Rows from block 3 of a small sound classifier, named by matrix and row number. Rows with one number within an expert belong to one neuron, the router's apart. Each number is 500 + 50 x the weight over its row's rms, rounded and kept within 0 to 999. All counts start at 0. Numbers have three digits each.
Before each expert's rows are labels from the 100 clips, of 14976, where the router gives the expert most weight on average: "loudest" is the band of the loudest frequency at the time of the peak. Only what is clearly more common there than usual is listed. The data: single English command words and digits, spoken by a formant synthesiser in many voices.
# router: slot weights (model.blocks.3.mlp.router.weight, 4x192, trained with AdamW), inputs 0-95
# gate: expert gate (model.blocks.3.mlp.gate, 4x96x192), inputs 0-95
# up: expert up (model.blocks.3.mlp.up, 4x96x192), inputs 0-95
# down: expert down (model.blocks.3.mlp.down, 4x192x96, transposed), outputs 0-95

# expert 1
loudest: 500 to 1000 Hz
router.1:511482530594496397469602434579414427532450515563487487519563507537523424437510446488453459461550466410496516568561510503474509500438554528467517505426460474463484472545504500441530572526369431433492484441499489527475474457441553471523550542539539456522594440537543586435487474498447431534
gate.0:438493596518485542468512451401531527499485523410484438540431525479468494502594556431568515433517531521538388548534471505433484493505522572475467498519615495618393509490483524416573538568598455601537525528467496449420448485503464529435458512442491644477511524453468488592491580518463479558
up.0:450505402479527508456500571485539534554512601518492507564562496443605485451490553478335519518424398493536509510588531494497495486519504544454549547380443541502555432550438604517578497503480422510428474570596510556505389492556529458495541548553495419506470442488500518508540479496498534387
down.0:485482496465473468425418465429520456564485503349556531503439503504498479369493535495467445414481563424543499493438451474523485421510490523501514552421537470498402518488412553502557598476465547497516510531465554399560538493611475436504498471451490522466494582331472478553435472482527538512
gate.1:541471444461478463490458511510482512435605449476561516578586513530483528463484501670463521500577440506493559427452590385627526537449496501484506494458362488441531547504485527625483476492473505454491438444450532557462480455511478500507540482530541517472509566467516529417512469502548462501
up.1:566536423575498486507361444436473511465465554429463514425507535603514557484486551402512540583510469492526503451438537448558480460475432492505558514544503547567509413557547598498500470503546563586574603560552389491429537551533490512499416531487479498410499422447479517555513478557509485474
down.1:470621505622520533542683497387481493493523512604457682394486472490472503481474431557496524539555531495396475496557487555472463427512496524534482496466464410504476464617637471493545490566538624576531440511565439492429529520525469529471522560524476415496500507429487508580549460481489490481
gate.2:483473532565451520539509488555523436526439525500560434437553455428474567495512498569483481432396503404453515609469563517549448468481417427490513471444555496499526419622545490516566559505488551580468521412514474476569535497416474560458474437570503390418511613494505495526516416516515416451
up.2:465367476525505523494471436459464377508478486478414540454450589490516601464532474523593422495569538471545542529528469584431483445427511511435469483539496491526598453439499491504486532499606482552505527532542513503525526453543536463506467412472549611574477425491455505352460476501484458461
down.2:514460491476470471524429521492475435467504531543471509425492552560522506523535399424629435442433419543600488501486516501439551502463497516523538556507417529474554414477456467560450483475493522497454475504594433351466518574363385508507495459513492419509500439569479539521448428508498443415
gate.3:426507512560418554497484561536510478497487474499432461406578488485479501484434407484495469477488555518487516461515440519423339562423467493406425558449444563517458555450403522506472522401485551499554480514648458547552474592480530554572464536483502514506572665580483451449479456513569417509
up.3:539545501392522611463595452489518489475459503344563541519539492513565540440532466514565544514440440479538513487526562500492537365471535517527411565556526592533465398459494399556519479483417518520458393607489476495554497451564618494482520518454416502534491473462480509580474528522407483429
down.3:528571512559517530470476553561511487501549517392494409577458497453533490511475522478445544574535524573502495501571484563513455511505491491484434451488487371533483465539555496483460493495488521537470425418411532528516454514594488501406528393494529463417506608586500573487439560575506542445
gate.4:538458531457497570477520560562345523540506496514466491436528521504534498520476534504590464520516420480427526492565387513464502496497445508561456450552468559456493522535491450553501458472498551592513517459658525466524483520454517528477506532434349475627499508477503534525518535568482432466
up.4:530508517385541538431542499463449448444464490429551520499544492497379549431544500588488514480530555547400453446535516537464494413512489508556548458385504467551484519565494515494448488592481441551545437505599577461500507448443490563513530497518464446507474469589544522418440577552460497457
down.4:495595551504520499571539444521491466478483523486460464584482483463493483555534590507630574561500521484655487500510520507527643523444498498484467413543442513492551610438414470487534524536476616527467528400613523593468501587537499582504434507509516538552536536586534470448553416500530493431
gate.5:426520518455447471557458526515519520466489598422540439532524553522519534546483541563403490567518377570537465481511491440574455578467454506475533523479607505462417478554486516454572518461406436461530471552422491511541475560469495449539566463500511530510483476416511509520516542539588489514
up.5:530592522501497489500496490587423585449465478392480493439505507464403499410508481503564483565532503547475472431506482481512576560562528505548508517450470552495567430448571478484574527476575513597436509497430593560515473518485555544583445561572525486522427511559559367424469481475508525494
down.5:459425477583485518393591471562498516546528480645608633535500513514497493482517550567555410464489470401572480489477484500427496482488525510493530544481438529498458490483426480500442386644430564471522559504442496388439464495467494486489501505481536533475525532492493492488389474472486482401

# expert 0
loudest: 250 to 500 Hz
router.0:505485426567525430529513564442503492485573511515552561586481443404530466536435523593491547479531520502469561498502518523463475617447494502576387516503463495503468478505510614448472575527573489435491458498550458499520515520581523413510553449469429472580534580465474565537518543472545485477
gate.0:583487516413472421419476569489614497446453504452485503519588479563461512598517479543470455473507534551486547453474512513458517545557379442475478455499492475506509622476483452537576514475464550490436474443552446434523479533444548513514515513551496529579537425570522550521514524439565546503
up.0:488503524557489494457521570563465505515581566546555549530475469448430508365572464549482511519464528517553499448651524477535469497580527417552500458440485502500517534522460492489562476457475477549423505457507532498429465509526413562506517429505442434473483489428579454372576528636414464432
down.0:485484470396494551490438527430499397475487499554520489473535464469488466390520437468462474420420472529411491503513540516505467515491498511489553525581520581486460459397419534474535521423439508510427524482444576408572529457392557451511527568485489597488462475477509596506374483486492468393
gate.1:434535505456538520491433561456486463505495433426403619506544591511516398503456564527675453476619567450483420503462486537487517474426498462459482486554541488565581527435442561471518514462483519442455530450509496584429523473540479508457496582567565581451483515508554503467527487469428499502
up.1:555446517527498482485540506514516487424509518572540462458542522599460551479434499502365505524517445544467636439538526472512528588504524539492506511419434528523549447580598475543552529488433480528491453587497509470439574528420490530476455498480405443589516506408455530564479523510541508505
down.1:498497537504480541528532498519495480588498511291444551458466513467489559562518484546626514605426613546603507507513485489445488469481494484533516522520388575486479503377385524492447502567484458466491549492478615587436539507461536503518420547493492482401502588401484525462502472440477527446
gate.2:469580619591492460496457492437568595492516445430507440555552522580445371550452511448451502430575477430482497428469360453475553433499554494508470418514443520493616504458556493579488511521556493522540430423567503485469496534493522486520588519507492492497507442584528561414594564564531501564
up.2:496497439508478529529416491495449449500418505541461481598518417608482591451472496477511482380517496472506490501573519516568581447488456529469475538495517571527499486568423537485408479436528465474542632434543558510514493485510550539490396476525597486410503467521571452496455566512526481537
down.2:530498463610526537518676507474528503458504542558550474456485429548470534569544406473488558418472648583505490503529497464460514465495512505511558559455576555502570497351431494492502497577467496442499400442436494488439498521600535589449435581499485532514483511578490491442430496470490462502
gate.3:446538413422536609521492495534475448433434422458520500476478592479413370497432466538442500492525425552466510573520492457559506464487456543423493532595619486499552516518455464409468530449473551578488542355549501517535549495536563534488490530558477430449518498476437554520406579568550495505
up.3:428467518528566522601571425428510507510540547462546463541505443533496471597439560494484539510507506479437451572423510517529432403525509490533572471576479497432425579469661417456506510568446510529490476465583562508439470476595557515497430454469425489444596495427508402510450506487543518401
down.3:505474403427498493518444530532472508475532468426580555572517505466512519489464535561499357484479428598299480503523512479503501532544527475521508471486484539535461521484452456520536594637561397459506374452574498514462499457481409478536486521523522499603520405454507528529512474514547456430
gate.4:491503613424416509495499513609522501449584561438476453538521534563529473598578498433527525468542540413447465533525391489528559525507541456537529431559422531472432509460514470485556477416501486585532552525529393576544516495534434454544506535473460501518597443532517559542484530446464453537
up.4:480503526482489525583439521577510432531520502520475468522444519528472445564508423486546496493420571431490510577493422477474554428508592544512529481561377477482487455400516488512482523405459495388516507398432547512646511596474503463561554542544500430518555508404535497475523572492473551654
down.4:470520541541507493509537552564468509542522494461429523573512511455497527382486488546553506499513413558624509508433479471434438538556491518506505621418440553461496618666504588430566511634536473521494462514473434505557515564469384547530514463465490450456489521626525480487498500462450501599
gate.5:428550427553509471584379527492512497514523433613509599524461459485514488436455446462465544512502458518491490498601482533431497386499567455494477524532449544407472496513534465607493502516630627440548544483510504440571544519467536458477450461507523570563538530562602560525490538491462491541
up.5:544565534504488433509497512513421504509503476522525497543444473470506565638509622471514466557553508486379555525480405470551491444544463463473464438451419523514461543488441507517545501631466458417517415591464515395472489568482503398511435584488501520414504453471491566507529393472491445503
down.5:516620565411530525549429516501518474454513508422455497467561517534503363491496586570438585447470548427399515494503485476400476516459536472483584525453455419499542525576487484466424605464538554525469447470531496601493462448537559475548566442522452517560516589491520556472552522569486494473

# expert 3
loudest: 4000 to 8000 Hz
router.3:566421530495472541515588518443476497506620522496463496556545541503474422597463478434475537504458449432482472546566459456473557497525499545490467486413486489536399413565468522540494503525477490431465465445400526541412467485503471607516614476565462489489566445449505563482414445484519500463
gate.0:535466482351526466437543449546602422447447451552538507560473511543510495436486474381550525503519596370579472454564565529469672494522531470527458444489500515590531454442417436445548497488461446425520602535596506601558511489434480478496534416506433430516452473500516489462531489422521495535
up.0:440466512387512490527398511424445600498500460453496549445449456480417492531511470533472530443523394615562501544458475388519491553568550440506546506522534531546680590503455527500543548544507523586471532443525519580469536483523534530545485511551567540438405551496485520473453572502472431502
down.0:497418518547515530451768502338475507497465527520561559491491533514491448487550473478500462544492484506504464503513522520481464498526494506512533475585530546479554504458453502489480476434467608501440451412490441478581510461464484531466508562526521581601461517600465517465448522534526483461
gate.1:540501440427485543527492428548584386512539474532524518562397508527469496383488543484520484488496479585408453568546532489496514401466472488480454535488527432609488564424500547451503555502426449537504517380545525472487536540541527609475519499462428481490537522540447484517450541535448531481
up.1:445470574449448530536446514486492492434481484539360534469479450517634470541485532466420482528527504534506472532444449465442470425482460464540578511401453413479578461494462484532541530600564567493539527494440620484511539486509455545518613465539522505585514495520495512439552536540598496564
down.1:470535561590517545437466543509468462522481524547463442575496515541510531531547438506475556414512432402550491505453472526521495439529491476506507543499486529503516484563423457553494466503504499481508476508574486607475549575524612586497471544477516469510484440549501507387421473531476502529
gate.2:472627567607443520484521423512481551475533454441499518588482504412486498462534506554445497494528574523537401522469561574482382606540460436529396473433565518468526520482473471524542535596351528453470396459497415453469531471402486477489431599516467515491441499514515509417587570556596532449
up.2:453565514491493526500513492493559448498504529403582548641526570408510474543542501544543441544510575401534436602425548461503456508549470450541445480444547540454594602472470496443476554543387427432553526422466468462433458478559484509514480524550484494530541497500420526586474538541505476468
down.2:529450540491481487443517450481459469565510529544602435556466445540523574440543487486478434414477544498510498494521526511524375485503487492504500571425520416510574524602442446475503476474468548471557599526530658556579529530508439562554480460435548515546499510427479534437456462516518500570
gate.3:492544448528422488544488509569482457472450549408551466552506404562457503543583529463476468458494429516600500572516410511527483425507407465547514537529597511415472518503565463534491514578422494530495472531441495473465517565454507519602533486481540404524459548462524509522593645540516561449
up.3:650440572596545471465425502430465511547518464472463529420514577472513465492491493484485504512487490413498460534549535521443451520478508520462502383476454536516485577504436550504568465385532555557508593458530420520435366426518529387477447558475518502556506486523445527503488548543506469572
down.3:548596516647533508424522450547486619556512535529556422554504460446503485382445544481518464437406523446484487485497500478524468493476510489503494568520479557531505510460510519482514493400547391521466468516409456630498444472630433516504541591505503515406523395462502538484447503495491560583
gate.4:538544543508482494514451533531463538470489442498545470498588558525500495436429460481469538411539466393514426546600525542615497479504395503490534466444406466559539558468440556479509497482533461557512571380554535585500490584503449456553375501477506424520427539552503493540469435577513513495
up.4:456384455453398458595410556476503465522529576399474524515534558487505469423484459521522526531495473567494524543415556502543549461520451471515491519458552451568533513522469483495452547509491426530562493473451461447468493526483481516456386594562546442446502514437477575462489467481604449472
down.4:497485423617501491453549493467484496408510515618474553467457481457514431557458502506530509445461503534425476498491491529522463539520526477534426536535495554537509535533483528513528516587558622469461415476534464491537471550470499614488559486477601505590490484407504472479522501559519541496
gate.5:442510593487557428544408449490526592501383578436549550461543437523507503469524583488404497645495441455499549491435487454503529447492520463563541484485569421463500557456594461507444530450453568516462509567503520534454514484535478458490464448471533483486411550446467514513442484444557483658
up.5:555434515562476461589532497500469581532552532502495538505489492448503543482560549590536473474449568561409512455505592485539539433545388557525515515460541581454417489561466569603507480483505476431514535538496443546517459503488468515488417467480559563457502462480468441563579536587451453572
down.5:490529359483474530525529448406479466516497484508499552572508547508519587465450568488485430330490519443331494499587490532533553481505503501505542552417578452497523488597477490496475570448474552459482462499308503473580512516445476515471490518459499455436500531540507542456510525585450469592